Weights of a small self-supervised image encoder: 32-pixel images.
Rows from block 3 of a small self-supervised image encoder, named by matrix and row number. Rows with one number belong to one channel. Each number is 50 + 15 x the weight over its row's rms, rounded and kept within 0 to 99. All counts start at 0.
After each channel's rows are labels from the 100 images, of 14848, where the channel reaches its highest value: "patch colour" is the nearest of a few named colours to the mean colour under the peak; "peak on" is the class under the peak. Only what is clearly more common there than usual is listed. The data: close-ups of made-up surfaces with and without defects. In brackets: how many of the 100.
# convs0: expand pointwise conv (model.blocks.3.convs.0.weight, 192x48x1x1), inputs 0-47
# convs1: depthwise 3x3 conv (model.blocks.3.convs.1.weight, 192x1x3x3), a 3x3 kernel
# convs2: project pointwise conv (model.blocks.3.convs.2.weight, 48x192x1x1, transposed), outputs 0-47

convs0.175:68 50 55 69 52 44 46 48 38 49 61 52 63 40 36 34 35 66 42 45 27 78 34 43 68 47 81 33 53 33 30 47 45 41 51 22 17 36 68 55 55 77 52 21 48 37 57 36
convs1.175:66 73 69 60 65 64 50 68 57
convs2.175:24 42 44 42 76 63 35 36 42 59 44 60 71 39 49 32 56 39 47 62 21 46 52 78 49 64 53 48 61 82 33 24 74 32 58 46 36 60 56 61 40 58 30 74 60 53 26 50
patch colour: black (26)
peak on: hole (59)

convs0.134:42 57 14 37 52 25 39 58 49 34 50 68 65 48 36 33 55 36 72 58 56 56 54 58 80 34 45 67 48 56 43 34 54 58 28 26 65 71 61 29 69 60 43 57 47 36 54 84
convs1.134:50 18 32 62 65 35 57 55 53
convs2.134:47 34 42 58 29 40 66 57 57 59 59 83 59 52 43 50 38 32 22 19 55 38 36 20 67 56 61 33 34 50 60 56 44 59 67 42 67 67 55 25 70 74 34 72 43 52 49 48
patch colour: black (86)
peak on: hole (87)

convs0.137:43 87 15 39 60 33 40 48 43 33 69 49 76 60 45 31 69 58 44 59 34 42 41 56 67 53 34 52 53 16 65 49 20 65 34 42 46 60 48 44 57 42 46 41 50 20 51 51
convs1.137:47 55 60 43 18 63 61 62 32
convs2.137:44 60 64 65 57 53 45 23 32 39 58 48 89 37 60 25 63 73 63 35 51 28 37 41 63 61 44 51 36 62 64 42 20 54 54 38 39 51 17 58 53 51 34 65 44 36 59 76
patch colour: black (30)
peak on: hole (38)

convs0.16:53 74 44 66 59 56 40 27 47 45 38 39 53 63 40 40 50 48 63 76 56 55 28 63 25 89 55 37 69 43 59 46 62 55 45 46 56 52 83 56 79 51 72 36 49 42 83 58
convs1.16:39 14 43 53 64 56 58 61 61
convs2.16:68 59 42 64 43 46 33 76 80 29 29 51 53 25 44 50 59 74 42 86 51 58 61 53 27 44 49 57 42 47 61 25 47 36 56 45 54 46 41 56 24 43 48 19 28 31 44 56
patch colour: pink (47); white (46)
peak on: bright spot (88)

convs0.99:35 36 48 63 80 14 70 35 49 63 41 70 42 37 39 51 32 62 42 62 73 47 38 34 55 37 46 85 50 43 63 43 30 59 33 54 53 63 54 47 62 55 36 20 55 39 24 46
convs1.99:35 33 35 61 52 27 60 65 31
convs2.99:60 30 55 71 70 45 67 46 92 50 74 62 57 64 59 32 62 48 54 75 56 61 46 41 55 49 51 77 56 27 55 54 19 57 46 50 58 33 20 52 33 57 36 65 30 39 46 52
patch colour: black (45)
peak on: hole (55)

convs0.92:29 60 52 38 52 36 48 59 31 62 66 44 52 56 46 49 60 66 66 46 75 52 41 66 26 26 56 75 38 34 57 65 29 64 37 34 44 40 52 02 66 57 37 65 51 56 26 55
convs1.92:49 48 62 77 74 40 39 52 69
convs2.92:47 66 59 58 36 49 46 49 63 60 23 37 76 41 74 49 57 73 50 49 49 64 40 49 82 31 36 51 46 60 33 40 44 56 76 29 36 55 54 66 53 66 18 36 41 87 57 58
patch colour: black (43)
peak on: hole (78)

convs0.62:54 69 28 53 44 19 54 31 51 50 39 51 63 58 38 56 28 51 27 30 38 16 37 25 76 34 50 50 73 43 53 30 51 50 54 59 79 51 66 72 46 54 42 42 54 67 54 30
convs1.62:63 56 19 30 63 62 54 37 50
convs2.62:39 60 35 42 82 61 47 47 62 60 17 53 59 26 46 59 45 58 23 20 51 38 28 29 47 66 41 57 80 46 66 45 41 53 28 83 57 43 60 48 50 58 33 64 39 46 47 41
patch colour: pink (40)
peak on: bright spot (62)

convs0.185:41 68 41 35 53 78 52 48 76 79 30 57 59 46 60 39 33 30 53 57 31 56 39 40 28 63 51 44 43 49 63 40 49 21 77 38 52 35 62 49 40 26 52 33 60 58 35 86
convs1.185:68 73 62 59 70 62 43 70 49
convs2.185:53 39 58 67 48 28 38 55 53 60 69 76 42 35 73 72 52 53 34 63 12 64 70 43 43 44 65 56 51 36 65 38 48 53 31 42 71 58 57 54 33 27 62 23 67 41 75 57
patch colour: white (31)
peak on: bright spot (67)

convs0.39:51 69 67 48 69 40 70 46 57 63 60 46 49 38 60 31 32 70 67 23 72 68 61 67 31 51 54 64 60 50 57 40 46 23 38 57 51 34 61 59 79 28 63 18 48 64 46 30
convs1.39:58 49 23 61 58 21 58 61 43
convs2.39:48 30 36 42 72 39 39 68 57 57 66 43 72 36 36 59 42 43 50 35 46 74 50 28 58 63 55 84 37 34 38 28 50 42 40 26 42 44 05 45 33 55 65 64 62 39 53 45
patch colour: pink (49)
peak on: bright spot (56)

convs0.135:68 36 31 41 49 63 59 63 53 69 28 36 22 52 51 51 31 61 51 56 54 28 49 36 69 65 42 53 22 68 52 71 32 60 54 55 27 53 37 63 23 73 36 31 61 59 70 30
convs1.135:53 27 48 62 20 62 59 35 52
convs2.135:30 51 20 33 51 56 61 60 59 54 44 66 43 30 65 53 30 46 48 41 28 54 39 34 09 27 41 58 49 55 51 33 53 56 70 74 47 41 70 75 65 53 45 43 57 44 84 62
patch colour: white (48)
peak on: bright spot (59)

convs0.158:29 16 62 64 51 57 48 57 38 40 22 69 18 50 49 57 39 41 68 60 62 77 42 48 40 38 51 58 14 64 57 50 71 56 53 68 30 54 40 54 56 56 56 39 43 59 75 28
convs1.158:30 44 58 58 19 40 50 62 34
convs2.158:52 50 42 67 36 48 58 55 42 23 28 46 41 38 59 48 57 39 70 35 25 54 32 37 48 50 32 39 46 60 59 23 53 21 78 24 67 20 68 71 42 56 75 49 58 44 56 60
patch colour: pink (54)
peak on: bright spot (54)

convs0.14:06 40 57 59 66 59 31 47 35 62 45 49 50 42 41 69 36 59 31 28 62 76 23 73 69 40 53 64 51 80 40 21 44 59 51 65 55 56 59 47 65 59 60 41 46 50 70 54
convs1.14:76 20 51 36 36 41 52 51 49
convs2.14:62 81 49 49 50 50 48 39 46 42 54 39 61 39 52 21 53 70 64 51 65 10 55 30 84 38 61 49 38 57 56 49 24 58 57 43 44 33 46 51 66 72 32 43 29 48 64 78
patch colour: grey (62)
peak on: hole (28)

convs0.9:37 54 67 55 48 46 35 33 53 51 46 39 25 29 56 70 48 75 52 56 49 14 59 46 36 70 66 44 60 51 39 55 45 33 30 38 39 65 82 87 29 35 37 60 39 45 65 59
convs1.9:52 25 61 61 71 24 47 47 54
convs2.9:59 64 43 62 39 80 48 51 35 45 36 74 23 60 70 44 38 54 72 39 51 69 30 42 40 30 20 80 38 45 59 65 40 56 56 30 30 61 60 50 63 52 61 70 60 61 65 32
patch colour: grey (72)
peak on: bright spot (26); scratch (26)

convs0.54:50 70 46 63 59 39 19 44 68 41 64 41 60 63 38 45 55 32 57 62 43 22 85 42 50 48 49 23 71 63 44 30 44 46 69 25 60 37 73 48 59 43 45 28 41 49 41 22
convs1.54:46 45 49 70 79 29 57 41 37
convs2.54:50 63 45 26 65 56 68 24 87 57 53 35 42 26 48 50 44 42 24 53 48 68 26 56 41 83 41 69 60 22 42 23 57 37 52 67 40 52 56 69 51 40 52 47 44 35 54 53
patch colour: white (69)
peak on: bright spot (100)

convs0.66:64 70 51 38 35 38 57 19 62 26 68 47 61 42 34 34 63 34 23 62 36 68 78 51 38 60 67 47 42 44 52 40 37 61 30 41 60 48 51 70 28 66 64 48 69 42 24 68
convs1.66:65 33 53 29 80 47 40 43 46
convs2.66:48 71 43 61 32 84 59 84 27 55 21 75 49 51 66 50 56 56 63 55 45 57 38 34 40 48 37 76 47 57 72 66 33 41 65 33 52 57 31 33 64 41 55 59 57 66 69 43
patch colour: grey (74)
peak on: scratch (51)

convs0.33:38 49 33 75 66 65 38 56 42 48 39 48 71 47 19 34 54 40 67 63 56 33 70 62 50 38 57 14 65 38 43 43 78 41 61 44 74 33 63 77 57 54 79 51 51 42 45 46
convs1.33:64 45 59 43 87 40 44 60 45
convs2.33:50 40 51 39 54 32 79 63 81 59 52 52 48 18 45 50 46 62 47 54 44 59 56 60 26 68 61 65 67 39 55 58 57 43 43 90 63 36 76 42 45 46 42 28 42 41 55 86
patch colour: white (69)
peak on: bright spot (100)

convs0.85:50 35 36 53 35 63 47 33 19 39 45 74 30 23 56 32 49 81 47 30 58 30 49 56 47 21 57 58 41 72 74 25 66 55 47 57 65 53 50 75 37 41 48 53 60 55 50 31
convs1.85:40 49 59 76 55 18 53 54 41
convs2.85:89 32 62 38 49 64 30 37 62 63 54 34 44 58 55 56 43 88 28 64 74 49 46 57 74 66 32 48 75 64 57 49 55 54 25 34 46 65 53 49 43 28 43 58 48 66 53 31
patch colour: grey (82)
peak on: scratch (34)

convs0.68:55 31 50 78 46 43 48 58 37 25 59 55 35 58 53 45 60 37 50 08 57 19 76 44 56 66 60 60 67 52 52 55 50 15 38 46 35 45 48 51 78 68 49 65 66 43 50 29
convs1.68:39 65 53 60 16 52 49 29 51
convs2.68:68 78 66 51 47 47 42 34 39 65 55 31 64 55 76 44 69 69 82 41 62 37 52 32 70 51 59 38 49 50 47 37 41 74 67 26 36 53 43 28 76 73 32 40 41 63 49 51
patch colour: grey (65)
peak on: hole (31)

convs0.38:67 52 35 41 60 52 60 12 70 57 43 68 55 33 48 27 52 76 51 41 54 47 47 60 57 61 44 45 63 22 79 34 64 71 47 36 36 34 57 77 44 70 56 44 24 42 43 33
convs1.38:62 62 46 34 22 61 61 68 40
convs2.38:25 56 77 37 61 73 39 45 42 61 68 53 74 53 45 69 59 86 47 50 48 56 43 76 57 59 34 29 63 23 44 78 54 45 38 50 40 55 41 76 58 33 55 61 34 50 31 41
patch colour: black (29)
peak on: hole (54)

convs0.163:68 60 42 37 59 52 45 62 90 79 55 30 49 25 48 46 59 58 54 64 67 54 68 59 37 47 49 49 77 66 39 47 67 73 45 47 57 25 74 54 49 59 50 10 58 44 55 39
convs1.163:56 39 50 62 79 23 49 39 50
convs2.163:64 42 48 21 49 69 73 49 69 49 43 60 63 62 47 56 46 53 24 56 28 69 41 52 37 39 48 81 54 56 46 49 38 35 07 67 43 44 58 65 46 57 60 48 09 52 51 63
patch colour: pink (53); white (28)
peak on: bright spot (71)

convs0.104:45 44 44 24 43 44 53 60 35 28 56 36 54 27 58 38 35 41 47 45 31 40 34 12 62 45 48 41 40 92 56 47 18 61 31 33 55 68 49 57 49 69 51 39 49 41 71 31
convs1.104:53 32 59 57 24 74 60 39 59
convs2.104:60 30 50 50 25 33 54 41 40 74 56 46 53 30 52 33 28 45 29 67 41 72 61 47 17 47 65 69 40 39 51 38 59 51 48 55 57 38 69 31 79 23 34 41 74 67 51 62
patch colour: pink (42)
peak on: bright spot (30)

convs0.86:53 61 47 69 61 59 79 48 59 46 50 46 29 24 53 59 35 51 54 35 64 45 34 62 45 63 49 38 46 24 41 61 68 56 30 81 11 55 54 65 47 47 63 19 36 56 24 59
convs1.86:56 70 58 56 73 74 63 62 42
convs2.86:27 55 47 50 71 35 32 38 45 12 71 31 29 56 40 34 90 64 61 36 47 65 43 65 52 55 39 42 54 66 50 56 43 28 55 47 59 45 69 50 42 30 79 64 56 47 45 31
patch colour: black (48)
peak on: hole (56)

convs0.79:41 37 59 78 59 43 49 23 30 71 64 52 56 39 20 37 31 27 45 45 25 33 43 60 65 47 57 48 30 59 67 15 41 35 44 34 41 25 42 50 50 49 37 69 57 33 56 43
convs1.79:41 53 43 46 88 57 46 70 47
convs2.79:39 68 48 29 61 46 40 44 45 62 31 41 51 73 46 28 53 59 49 35 34 60 46 58 42 21 63 33 77 62 35 53 70 21 42 66 53 04 68 45 36 48 56 49 64 52 64 64
patch colour: white (78)
peak on: bright spot (91)

convs0.131:36 48 59 39 37 54 38 73 46 61 63 57 49 63 21 42 47 74 46 63 41 65 20 69 33 42 43 28 52 36 71 53 37 55 46 54 33 51 32 28 58 51 62 23 21 32 35 73
convs1.131:58 50 52 58 79 40 76 65 58
convs2.131:49 65 72 40 63 49 40 15 57 75 42 50 28 53 59 50 49 64 50 62 40 33 53 43 49 33 62 51 82 78 51 41 48 28 69 15 57 48 62 44 25 49 62 38 64 55 25 43
patch colour: black (90)
peak on: hole (96)

convs0.15:64 63 66 39 43 43 64 35 41 43 39 57 31 49 13 42 65 53 70 56 54 36 71 40 69 81 73 57 70 60 47 40 50 40 52 66 52 42 52 53 02 39 38 44 53 34 42 36
convs1.15:35 67 53 44 66 45 71 22 52
convs2.15:59 53 42 40 38 56 54 35 52 41 38 49 57 69 81 53 51 71 54 50 75 65 54 60 43 44 51 49 54 61 29 64 47 75 49 50 09 38 40 63 48 44 26 82 42 40 80 20
patch colour: grey (85)
peak on: scratch (55)

convs0.59:46 39 71 48 38 40 42 65 40 44 54 71 41 67 48 60 17 56 35 36 61 61 43 49 53 32 52 38 44 97 56 31 25 42 33 57 53 61 57 37 79 31 59 65 50 45 32 70
convs1.59:45 59 48 32 88 40 47 50 52
convs2.59:49 74 66 66 58 38 62 33 54 58 46 47 66 41 55 42 41 43 60 36 48 23 57 49 52 63 53 56 41 43 65 53 26 79 74 35 53 39 11 42 49 55 20 36 32 47 59 87
patch colour: black (29)
peak on: hole (37); dent (25)

convs0.125:58 42 69 63 46 42 39 40 45 45 52 36 33 32 43 70 69 61 57 76 63 18 50 43 41 86 65 25 64 51 55 48 41 32 44 48 66 37 64 80 28 34 65 62 43 50 42 72
convs1.125:37 52 42 42 69 43 29 63 23
convs2.125:55 70 69 78 53 67 50 47 49 68 45 76 43 64 42 64 29 47 62 54 29 52 56 36 47 30 63 81 31 34 67 38 27 62 47 28 39 61 39 29 44 58 47 40 61 74 73 61
patch colour: pink (38)
peak on: bright spot (47)

convs0.183:71 45 59 13 61 33 52 50 60 67 36 58 21 22 46 47 38 33 63 59 27 46 75 46 49 43 59 39 46 53 71 56 43 36 62 40 23 66 50 51 56 69 34 38 52 73 73 33
convs1.183:68 27 55 68 38 61 45 30 62
convs2.183:50 34 53 76 73 32 68 53 23 49 58 64 39 54 58 42 30 34 62 70 24 48 59 51 20 69 81 53 48 68 57 57 34 41 55 51 13 43 37 59 60 46 53 61 49 43 69 42
patch colour: pink (44)
peak on: bright spot (48)

convs0.6:73 51 35 07 54 60 51 38 50 55 43 44 61 32 68 59 62 75 56 51 67 40 60 82 61 54 66 64 76 57 79 47 65 69 58 42 53 42 58 75 42 52 60 49 46 70 60 66
convs1.6:43 56 32 56 71 68 48 26 34
convs2.6:38 71 70 51 74 48 86 49 38 40 61 54 44 67 24 71 45 53 38 66 47 62 67 59 12 40 26 65 47 59 30 59 46 53 40 53 38 44 33 57 65 29 50 32 34 48 31 51
patch colour: grey (92)
peak on: scratch (41)

convs0.20:37 63 63 69 63 46 58 33 55 43 62 24 53 59 63 44 56 28 57 91 43 50 72 40 28 37 93 65 53 41 28 38 56 43 57 61 39 50 51 64 41 34 31 36 68 56 55 54
convs1.20:50 52 48 58 68 64 28 27 29
convs2.20:51 39 60 79 61 56 49 41 30 73 52 88 29 26 39 60 32 55 55 33 38 43 59 20 65 70 51 59 52 42 76 41 56 42 54 50 66 61 65 46 43 65 53 36 73 77 56 56
patch colour: white (45); pink (44)
peak on: bright spot (87)

convs0.139:36 39 38 67 63 58 61 77 33 16 35 66 28 64 48 32 36 44 43 33 35 54 59 68 38 52 32 67 36 27 53 76 60 43 44 50 35 76 36 59 59 25 32 40 53 59 50 38
convs1.139:72 66 52 74 73 52 56 54 39
convs2.139:40 40 29 77 62 30 54 80 70 16 45 59 60 59 35 57 58 64 45 43 33 71 59 86 29 60 61 59 58 57 43 64 33 40 55 72 44 39 59 72 44 42 62 57 45 51 36 66
patch colour: black (78)
peak on: hole (98)

convs0.189:58 49 39 59 40 27 41 92 46 40 50 50 59 69 27 46 32 47 57 57 66 48 28 60 27 37 38 81 19 30 43 42 43 61 51 55 39 55 61 55 74 44 41 72 67 56 31 56
convs1.189:56 51 32 60 88 50 39 52 44
convs2.189:53 45 66 70 86 60 47 29 41 37 45 48 75 27 31 57 47 56 40 38 55 29 72 39 60 53 55 60 32 50 65 49 22 55 49 68 25 34 30 70 52 55 38 41 40 23 62 62
patch colour: black (74)
peak on: hole (94)

convs0.109:54 31 71 61 25 59 50 80 55 41 51 50 51 43 41 43 53 63 15 34 61 45 55 42 54 31 28 35 42 66 55 45 23 24 32 32 35 44 36 62 67 72 63 71 27 47 45 55
convs1.109:38 62 49 25 80 40 43 54 51
convs2.109:66 61 54 47 48 47 49 34 73 83 68 67 43 40 53 50 19 39 55 37 51 42 72 48 53 54 91 72 33 40 29 34 64 68 58 59 49 28 53 38 49 49 36 34 68 72 46 50
patch colour: black (78)
peak on: hole (81)

convs0.100:64 82 21 45 50 46 53 29 63 36 62 38 67 73 51 38 73 60 43 48 35 25 54 54 63 38 34 58 72 35 59 45 48 58 38 35 67 52 43 42 33 49 35 34 46 51 34 08
convs1.100:57 38 60 41 76 31 40 33 66
convs2.100:65 54 62 65 63 60 62 51 17 55 28 52 48 49 41 68 42 47 53 22 37 40 32 46 55 31 57 67 34 50 57 73 17 41 56 70 31 39 30 56 62 73 38 57 34 39 42 80
patch colour: grey (68)
peak on: scratch (41)

convs0.136:19 47 67 52 73 54 67 45 68 72 59 41 60 51 47 57 59 25 47 34 36 41 35 50 80 52 48 37 53 26 35 41 74 34 68 45 69 45 36 59 40 18 63 68 62 52 27 45
convs1.136:56 65 58 46 16 46 38 34 40
convs2.136:69 36 28 63 42 50 31 47 37 58 47 76 53 42 39 69 53 60 61 52 30 63 35 62 40 79 26 70 66 63 56 37 46 48 70 45 34 75 71 67 61 36 70 49 34 51 26 29
patch colour: grey (61)
peak on: crack (56)

convs0.120:31 59 56 39 86 52 42 29 61 61 44 43 54 43 33 18 56 54 44 62 64 63 56 71 47 24 41 31 29 36 55 23 47 52 53 59 53 64 78 45 34 25 47 56 32 28 59 58
convs1.120:47 45 53 59 67 12 41 46 57
convs2.120:68 46 35 55 34 85 40 64 33 67 46 68 44 67 72 45 44 60 30 44 29 65 32 19 48 59 38 66 58 56 62 50 33 48 41 33 25 78 51 39 55 52 51 71 46 64 65 34
patch colour: grey (65)
peak on: bright spot (52)

convs0.112:32 67 27 50 39 57 66 24 68 62 41 46 62 40 49 41 31 52 41 27 38 37 29 36 55 51 54 47 71 57 32 37 56 63 46 46 47 76 53 66 55 18 36 33 66 28 18 40
convs1.112:57 49 34 51 60 52 56 62 12
convs2.112:42 51 43 36 57 45 62 79 87 60 57 55 50 45 50 41 26 58 23 44 46 55 51 49 13 39 68 47 51 62 54 55 76 56 56 65 72 31 86 69 41 60 65 58 57 48 59 32
patch colour: pink (40)
peak on: bright spot (29)

convs0.145:25 54 46 58 79 31 49 47 51 58 57 76 48 38 48 41 16 49 37 62 45 45 55 58 50 51 56 53 55 46 52 38 31 00 29 73 55 48 65 45 55 71 62 69 41 54 48 78
convs1.145:57 61 41 64 82 73 46 50 52
convs2.145:56 69 55 77 59 72 51 39 59 68 64 58 68 58 61 12 57 40 30 54 38 28 76 37 50 45 44 57 56 47 66 23 51 42 38 47 46 41 51 81 55 46 68 51 69 40 82 42
patch colour: black (96)
peak on: hole (99)

convs0.172:59 90 34 57 34 38 48 59 61 32 75 43 64 56 33 38 59 56 56 72 51 42 42 60 53 26 30 76 32 29 62 33 34 59 48 50 62 67 45 56 59 35 46 74 62 20 41 53
convs1.172:65 64 41 63 53 60 38 28 25
convs2.172:26 65 60 60 57 69 48 42 36 74 48 55 55 34 50 51 23 55 40 40 66 25 58 43 58 43 39 64 54 69 68 59 19 59 41 79 27 31 22 73 61 54 43 43 41 34 44 63
patch colour: grey (63)
peak on: scratch (42); bright spot (25)

convs0.45:57 73 74 69 54 46 40 52 66 32 56 32 31 35 51 58 41 55 47 88 20 30 64 49 42 53 53 59 44 24 63 18 67 36 48 31 53 55 72 60 57 49 57 31 55 47 48 69
convs1.45:38 38 68 35 59 68 57 76 56
convs2.45:34 21 44 79 47 60 52 76 56 40 45 79 37 50 55 21 61 54 40 66 33 46 63 30 44 78 44 43 64 60 53 23 42 56 53 30 65 43 33 43 50 68 48 43 79 53 65 48
patch colour: pink (41)
peak on: bright spot (40)

convs0.166:49 50 45 68 66 35 34 64 41 31 55 56 66 57 24 34 46 23 63 36 46 30 68 72 73 51 68 27 58 63 56 25 76 25 64 59 59 38 66 71 60 30 54 53 52 39 42 53
convs1.166:45 58 48 64 27 18 58 62 50
convs2.166:53 36 53 29 64 37 35 60 36 54 40 44 52 49 23 42 58 22 45 56 42 43 34 70 53 69 69 61 65 36 59 46 67 40 60 90 52 35 65 61 69 51 49 48 34 21 83 56
patch colour: pink (46)
peak on: bright spot (66)

convs0.106:47 43 50 34 34 31 20 75 27 57 28 45 45 46 35 46 50 39 50 33 49 70 46 61 78 74 46 45 65 34 68 59 58 24 62 63 56 72 37 21 43 57 45 44 40 52 68 28
convs1.106:31 54 64 78 30 36 44 51 57
convs2.106:82 37 65 54 57 58 27 58 61 63 28 42 52 57 51 61 60 71 24 52 59 63 25 63 51 65 34 40 79 72 56 23 48 58 17 53 53 55 58 51 60 55 46 65 56 63 69 27
patch colour: grey (74)
peak on: crack (28)